From a checkpoint of a small contrastive image-text model.
Model: 5.43M parameters, 64-pixel images, encoder norm layernorm, encoder activation silu, encoder widths [40, 80, 160], text encoder norm layernorm_no_bias, text encoder activation gelu_tanh.
Training: adamw at rate 0.00085, 14300 steps, batches of 256.
Data: 195000 training examples, 18.8 epochs.
Rows from block 3 of the text encoder, named by matrix and row number. Rows with one number belong to one attention dimension. Each number is 500 + 40 x the weight over the matrix's rms, rounded and kept within 0 to 999. All counts start at 0. Numbers have three digits each.
# v: attention value (text_encoder.blocks.3.attn.v.weight, 256x256), inputs 172-255
# proj: attention output (text_encoder.blocks.3.attn.proj.weight, 256x256, transposed), outputs 172-255
v.192:501488512557495470529486507506440532488552474500518525464440461501482487533521514505479467516506525546451475544473521497466473479557479519521512533486516486487488535486519542478504512489483459493560473553498512537501500481499463509495464533473461485484
v.193:519488517526501494497495497478510524508501500510489508505516497509496528504509494492496477496494497490508489526488491501506511511502479502505498514516490506501510496512511498509486493503496486511494515522507533498482506508497513505489507498514492493493
v.194:526506498427507553473498479509577438495452516520499481518532530495523523471472483521538551470498484473585515437511485509526518510445532476459472475507495510535513471531502456513494483506522544514457516450494496442499482528499554495505533455523535502518
v.195:502492489522463487499501528501497521494522465466514499456490503505490465515499481511486489490493515519477491520482498504479489488513510495523515524509510498518501498511506500524491492467513432490540517541491501511510485490502491507509501511493497491459
v.196:616512470478480464572496460543552474498461574612446522488552525502495496488543563527545497484486523508508540466529550466519501426525442574507540528519505473438554513487478532475494498484570540604508533475497481520516456456477440505577462542532520485513
v.197:506493495464523525492492476497514490485478519524470490527534481500484526507495526486514501498533498478543509481509499479516527509504482499476487482491496503483501510497495521463510509528489548527455505469495500470495495487489506499485506461507519508529
v.198:409486508571501466493527546446425561503571437412548500517441457493482485526520479487441472526509482507425455571464505527480485533520511484536490513474503497515465518476502518518507525517448445394542469538510520535470531501512506503436486509460475531479
v.199:501513508454512552449496501485536479484464517488491486504513529497521516475469467498511533497484488480557511463509482514544511505462523461469479461507468509519492464524502473533484494506508535505438525494509479480503523521501542508506537472540532472524
v.200:462483524555499443527465557460406504521523366444590490489413432513468485516536516525443488531493496523414431550467497549449471488533497498551522497469545461516506537480462511471523515510455431394574442541453551501504520520514496479472470509445470542494
v.201:552515492471523510511479470518539503490435549583455503491555515493507505516499510498527543480484498494561540439537510482513519489489491503479503488512497494483522485517507506495494479494547557596459534480504486476535485498500485502538495489530502466517
v.202:399500514519515524460519543461469534501551465416533488540476494484507496507475481468465475523530477487488464523478460509501509539492544445504467486502502548508463494489530472536505481486446470402478464493515500506476518486508527515435524481481494508495
v.203:497499483485518508502485511505525473498470498507496493530506518494490513484518503499505522498503502512506509499490513504538524509505492499518512495505501514513488497502471497492507506525504540509488497460490485475502507505494489513512497514507522538511
v.204:460471532518488490466521544477467520505532428433551497492456492506494504508485486506476507514514499513460486520479486520502498501517542484529483484487502493519477494502507502522490493497470443437522484553515501522509508510504520505488499515476492508489
v.205:528485507565483439545469496504429512487496453493537498461439470512457482542521531523448486504494532546438486542487545527432457452557483510544531524484518454493509540500482558467516502507492460495584493566484514529516493486528453488508460532468461505478
v.206:441504487486511544457535522476516517500512503457497497530507509505524522485459449492480510510500488492527500499482468509525521539458531468481472480521463533511479464517516463547487511519481506458465500482508504479477512535497539503468504462512513504494
v.207:483497497509508510501505484482485508499493500515497505497508501496495514487502495496497489505481507497516513488497507483496495503493493483482497487482505508486501508505489513490506500499513511501497515497499504483485513502502495508497502485500515506515
v.208:546508468514516485561506469532513521493506542575475519475521481495494481494531541500527475501498519513476504521495529468479486470515466551489530533511499501462528510481516520494511522506497496559525505487530496521497495458487461504518442519499476502475
v.209:482513489437503559469539481511561506500504555496445510535547507486514520491469492493531508486532480467559532498520479468541523499475522497463478478513476515500512460491518476543490500508496556526457531451530487480498517503486508510478513480529522476511
v.210:500504513530512497492491495492482515507509482516539497493492502510498486529486488494508489500480506506499506484500512481480512528475497500480496529504513520485481508500504498498503489489496499509522496523510504506502487488511506486495495503489499490488
v.211:609523487435486549496516455589612473469438662599401505499588573478515514487455493492558546432494513489617593406569492431556539458462490533470509490527487519481518478532508498512446463465576584650438584467548446489516476475484481525601523504576551442514
v.212:488497505476503506497487505504500498487489492523500496482488481485493529525472504501496509506474488506515518485506515466498488504509489505484500514486497499499498505495482486486509490479508471488478471513500496497526491493503489495505489487501515486527
v.213:601518494490495476528475440547555486482431592589430488473556514500507497508481529508535500458490510510532555470544535474520513449488487530498524516510478483492523479527507521486472469488574551633504563502532464516513482493493458508577489521560523471497
v.214:567506474511491485548498454520506495511478553579477510477531495487498506514532537496529496493496517522489516501524525475475467485516450544496534537485509475464524520498493518473505506490534527578506511516495501523520479471493470517523461518495484483506
v.215:490488505497494520522472508513500491505495494505488512485502480512491513509487510501479487491504494510522524484521500506484493495504492516502490469497512494494482497509484489488486505502491497496494505517494508512526512510488500501478481508505505492514
v.216:447489517510493483461511558475459506496527421429532470493440505500489480499501500512472510521519501506469467515483480557494510512509524484532489498513508502531488499500490491521496494501453449416517490533493511503484507518506524501461502499475508539486
v.217:490495499513508502511494495489519513491486495505486503515511503507487503513513506478500492494482501506505491512499491503490489497492496515505492482520479484502506493497513486515490487482508506508503526519504502504470502509492494513478511495502489496503
v.218:496508497455500535468523462509557443499450523517490493525545538510538514462482491500536524488468495507584534422531445494522547526453520477445509463526472510532489486500511430503514495505515550523458484432468483435507496527497534495507540449498543519529
v.219:538517493530487466563465486521456511502525510533516511486473474519479485516548539499494470510513518527461471518509522501475484474543466526538530529490524481477510525483476534482505512492507488509529488520488510531519492471493451509522467542497461515485
v.220:605512449448493493573495442561573473497440617629426541500585523501520500474528546503556504476494549488553574453534533456513503451495446571471543519522516508450534524487489488497497511469562532598476521446491486495506453451462441513572448525528515489497
v.221:452501536503509524444500535463477503495507446430541496527466514496503500498470470507475536507510482507516480489495465547505518539493544462521463474512495519529495487511500468525504488515472478442476484494492520477484512520512553489468547471496519517514
v.222:399489508531495503490527536461446520497565437420562510511466489495495499490528495486482472539509494493460469555459484520472507532501515484520490505507477518521460509489497476518530522511449474403517442499489527497479506531498543502413496482454473543477
v.223:520505480526486487554503508510465563489552541526452517471476467486474478533509509481487478491550497522473509553472530454484490465550473532530509535469520501470495500491519560498484515491505491518529552526549503570512510459484438523506460548532456468467
v.224:573508498420503448581474447536571532475487578595429498509540525481487505479519513510547495478532523507518530506513533486531494421496481546525546527535515452435510535433483528483499503505558534563502549462518505555467477421473440515578459561546455467510
v.225:503506491392529499517468450503498572462560539535451476487541495453488532524504437411479494434586493490514464542530479493545483499482540509508487551437560525449461507502598552446456486510522496517472533485588495544492505413501462522547472518508458436517
v.226:640546419329443463614434400613604554472467687604326532446618540445504531567510460428526526440561544504520575469547510419554472408493467579541558592539582525344482514440567576472447495484594514601438620454616475577522457311431394561652417623555422415524
v.227:413465570633531515417514570410405438525477335435627482540385459557507487445500545576480495567428460509456439516466521570460514550520525453489456427478455452624519495539423460513530496526420479439584388549379508436493534665560565473380570425479583571485
proj.192:490444482472544519481525464422496524501455493478448464531515469563487536495563502486488541505550510513570510467497489502567524480524557523525517426500502560508494450393507513513519524544437536513465530452516500495569558473474483505484504498522504525497
proj.193:496517508494474502515501512508497495495502504481513502506510511488505506488501501508508494519476498484507509520501509504498485500497486509477500481492490524513514489562491495509503517484493485507522486483493489504507495495520508490502504492486500506494
proj.194:516560517537455479494494544598489480518542511503551554475496532421515480509431510500508465492484504485425495522509503506450487549486417489471486583488485441496524523645498486497500486474555457522542485548479486482440431535526526505514486500471513481472
proj.195:502481477512519513509517481459464512500509476513498505465522500578499496492542466459487523479527526505499472487522505509530507463479532480504511478496491528486489472497548509512503520509493541472450514490495500499501520485483464484475508518533519493506
proj.196:503503506506488487414461492511551489510444510407495428548449523489471527557517561550496485582546462521521534465467537510455464538521476609494482458489474562572469459384451552514507472554419480606552475463520471485567558484500581555486504464485473542465
proj.197:495525504480477488468471524539534485500473507485511506538484497418508512513449530533510470524478470489492527516471510501491482538515461516471488523500494495514517528509438496513499474498497460529553481510494494519500479528513543525522509500478479515479
proj.198:496455496424559542576544460403429514463521483576478501466523452601509476466532447454475579444489523500524484497513451492571564429469571412543525454505547491426517507427540464494497520452493534377421541521537548521470513490500410433505516510537523464555
proj.199:510554499534481482517495534581481484521544524524538544472515520431510458492438502509515487474446494472446493537511497501461502523488456463494502565491514450488532530659495481485497503473566472494537485538492521498434443531520505500514479518482515466475
proj.200:476472482468564492584568454393450538455479476544464461486517461590492471486567428416492560416589527497509445499531486491577521433463584474549494473483494503490493447449558486515502518520508582450433567487494521501468513473455452464471540515553537501545
proj.201:495542531525451470433464512573568485533451520442509500549477526423509528536476572566523449572506474489502519500488538516448440561533448569463484518501468519548496508568448531507493477532466474590590466496488466499546502518500582538503495496457495522457
proj.202:512476484468536524565534500460457527485552489571520564439528473542525468456458448435504540434420518488492496521511450490534550450478524405518517516515555450418525532520542466479501526430550492381440510539509544516436449489514425446542507515509505455550
proj.203:524510511489507504512491492509478517480510503502520507503481517490505503511494468484502490473526490514478499491517507510480504507488496497521472543498499506483486503485513498509509498507542483465492503513474478497470476496484505484502509503519498517510
proj.204:499491499478524494571522481463438493489529489567501524455553491582510476471522458446499563432481534477472475507527463496546564444479538421550521508489508495444520504525552493488488541484536543406442527512516528507446494503478432474507485550540533472525
proj.205:476467499474558497494525439423513526478454488483469414519522484553473522481581490491487530497609496505536475476517507499529491455497555528537510437482478543544461421449522523526520516570453588538481529455501483489541569462453508510440507500515534550502
proj.206:518502493501469523552502534517464520485562491557526554446511507488533462473437483469511515465428500479479491518513479492473525501464499436492502568510541438451509543586546468489492501432548463428497490550506530509423448507534463456533493514486505455534
proj.207:497496521515486507496481499514514509507477508503501487526489498467499502519490498511505518503512479500498497512504504511517501501490481499505500505499497494493511516484472507529505502509490490487515486502512502491488489494489504506492478504483507512497
proj.208:495467509453509528441481513475543509510447480438469449551468488523475523544520536545453477565519492524559542478479518496491484501524511565464497441506501558547483480358473523528496469535423495552512490473508468495573557479504533529485514458503461533480
proj.209:529529507518456495472468546565515484526545512519527566476494522427506485498421536542495475512399487481481549506502495515462515547519450466466495574518535444463518564577462475472495487445532445475544474554513497508468447530559502498532473498476489468499
proj.210:498493495503502526503509474496508519478498484476484483508477499508482518521510512492500497497533501497490472498517489497512486485493498483504498470488484526498490478485494495528519488525479518517493509490503498500525523496512513504495500490506510510472
proj.211:527553520554432473392423536616562440545485521417525509537474562396487525543468572592516421598466466505488535496478531502418462564543434558453498528502480526527472538575427536492504481520477431601597447505505476494547503540516568570517472479456467509463
proj.212:492470497472498504502511505504513496502492485500507499510479486510497502486496515486490497490516497497501506479506490522508516503485506503527498485503507519517517496471501491492505495506484522486497508495514493503512526495517496486487510486491512501517
proj.213:504539526526464466412459499567566459537469516412514477534493517443493528533506569601515455588526475490527516489510533512448464561541466586465503483479464554548490466534443552504516486550445486595575458465490465506565542516499587545486484476465511532438
proj.214:495488502473481498445498498493563501509446514446469454543481513501470545532519546548500473557551478506532522480468535501493467514534498570485485454491479555551477464419458537515509478539424504581538500450498473494571553497501565521478494482473479544459
proj.215:503490478485489484493490512516494504494487487504497496488507488455503499484494503500537505510487486493503481472518493516503481526491493490496506520515496527508513493534515492500506478501517491503514501508491507499493505506486509497481499488503520510492
proj.216:498474473496534510560538474455439506473518488574508507459512496581512466457514443432508542412498530491482458507543482507550539444449527420551510524503516478444509497533564480487492520477551530418442533509496518503425480482480443456504485523532530481537
proj.217:518501494515487492483496498519517508502503508489496499509523496492504495506478504504508492514480511497508509499491518482497493522488493492483487498498494483508505508497492504495493508490503516522513505511503487498507498488475506510497507485490510490509
proj.218:534557476553448500509504555588482517507555506510544554463468554441506478519427470487530462471483506507441494511506509490437484535453413495477474588509468436533500536558519475486491458467573447510525479550462504492450437510528534504516508492463495464487
proj.219:488461509471509504449514471446515508503429512460460435538497487538473529526558519503491499539572500516531513474493517494514480477532534562506507420497489561541478457377487526508509497559436533549478519449503488505565540483467523511475506477500499542489
proj.220:515500486509465492410479514540575499514471484432496449533445525482471539571485560550506442579537496527523539469470546500450453564533462601456486479494473546589461474369452533516486450519432473600561458481493460500555534491507577538481510442468454535477
proj.221:501525481517509497557514512515456501489548501573527551453533522512515464471484453458511522437467509489449469524517459496511525481480502421519514551496517436463519508605550467490483528485571501415464526546504526492430450515503441471522491542506518458529
proj.222:509470492465541537587542508435431552461535488559492533452510480572502475480499434416491530407478528515510485499503452487531535458459543424528518536519542464457497509454565452498494503438534503398423541541511515509463483480500453440509525498512510471548
proj.223:477454522431526510456482478446537503517447497462460468548509465520492558492543550545466516552486475489582550472469504511550545486544548519509536421522522561487501500420447514511495513532424501502501491458549488523569551490509491509503494479512487542497
proj.224:496503503491495497418461503513567504510463490440485452538452507510504539507508565568476459584557476487514522488471521496464439549534495591506499479503503558579489485381422539521497476525398473547565474449492485499576546500489571527472524484472497560471
proj.225:481516490529470464450430508587548443500508500454521514501492500478513509490469574576462458635378463489479507492506483533453526513557516460447506471502507551478514553548511523485550520521471503486579451509535514450541511504518475568528518510454503535489
proj.226:526491490514434494392442500596598462526499519436517482551460523472498555508479597599477420616454477510531537481486500506448477571554472569461499480511485581570496545415447520513506479523402455541609431466510458486554527495516548572517527461454471562471
proj.227:474496507485566534586565482405411518469495491550495497468536478544493456497545395412529581386579521480471452519512506493555538445459520443559505517483500439454511442548533485506492509506574552485393591511469523509442488490458470443463466546550530433533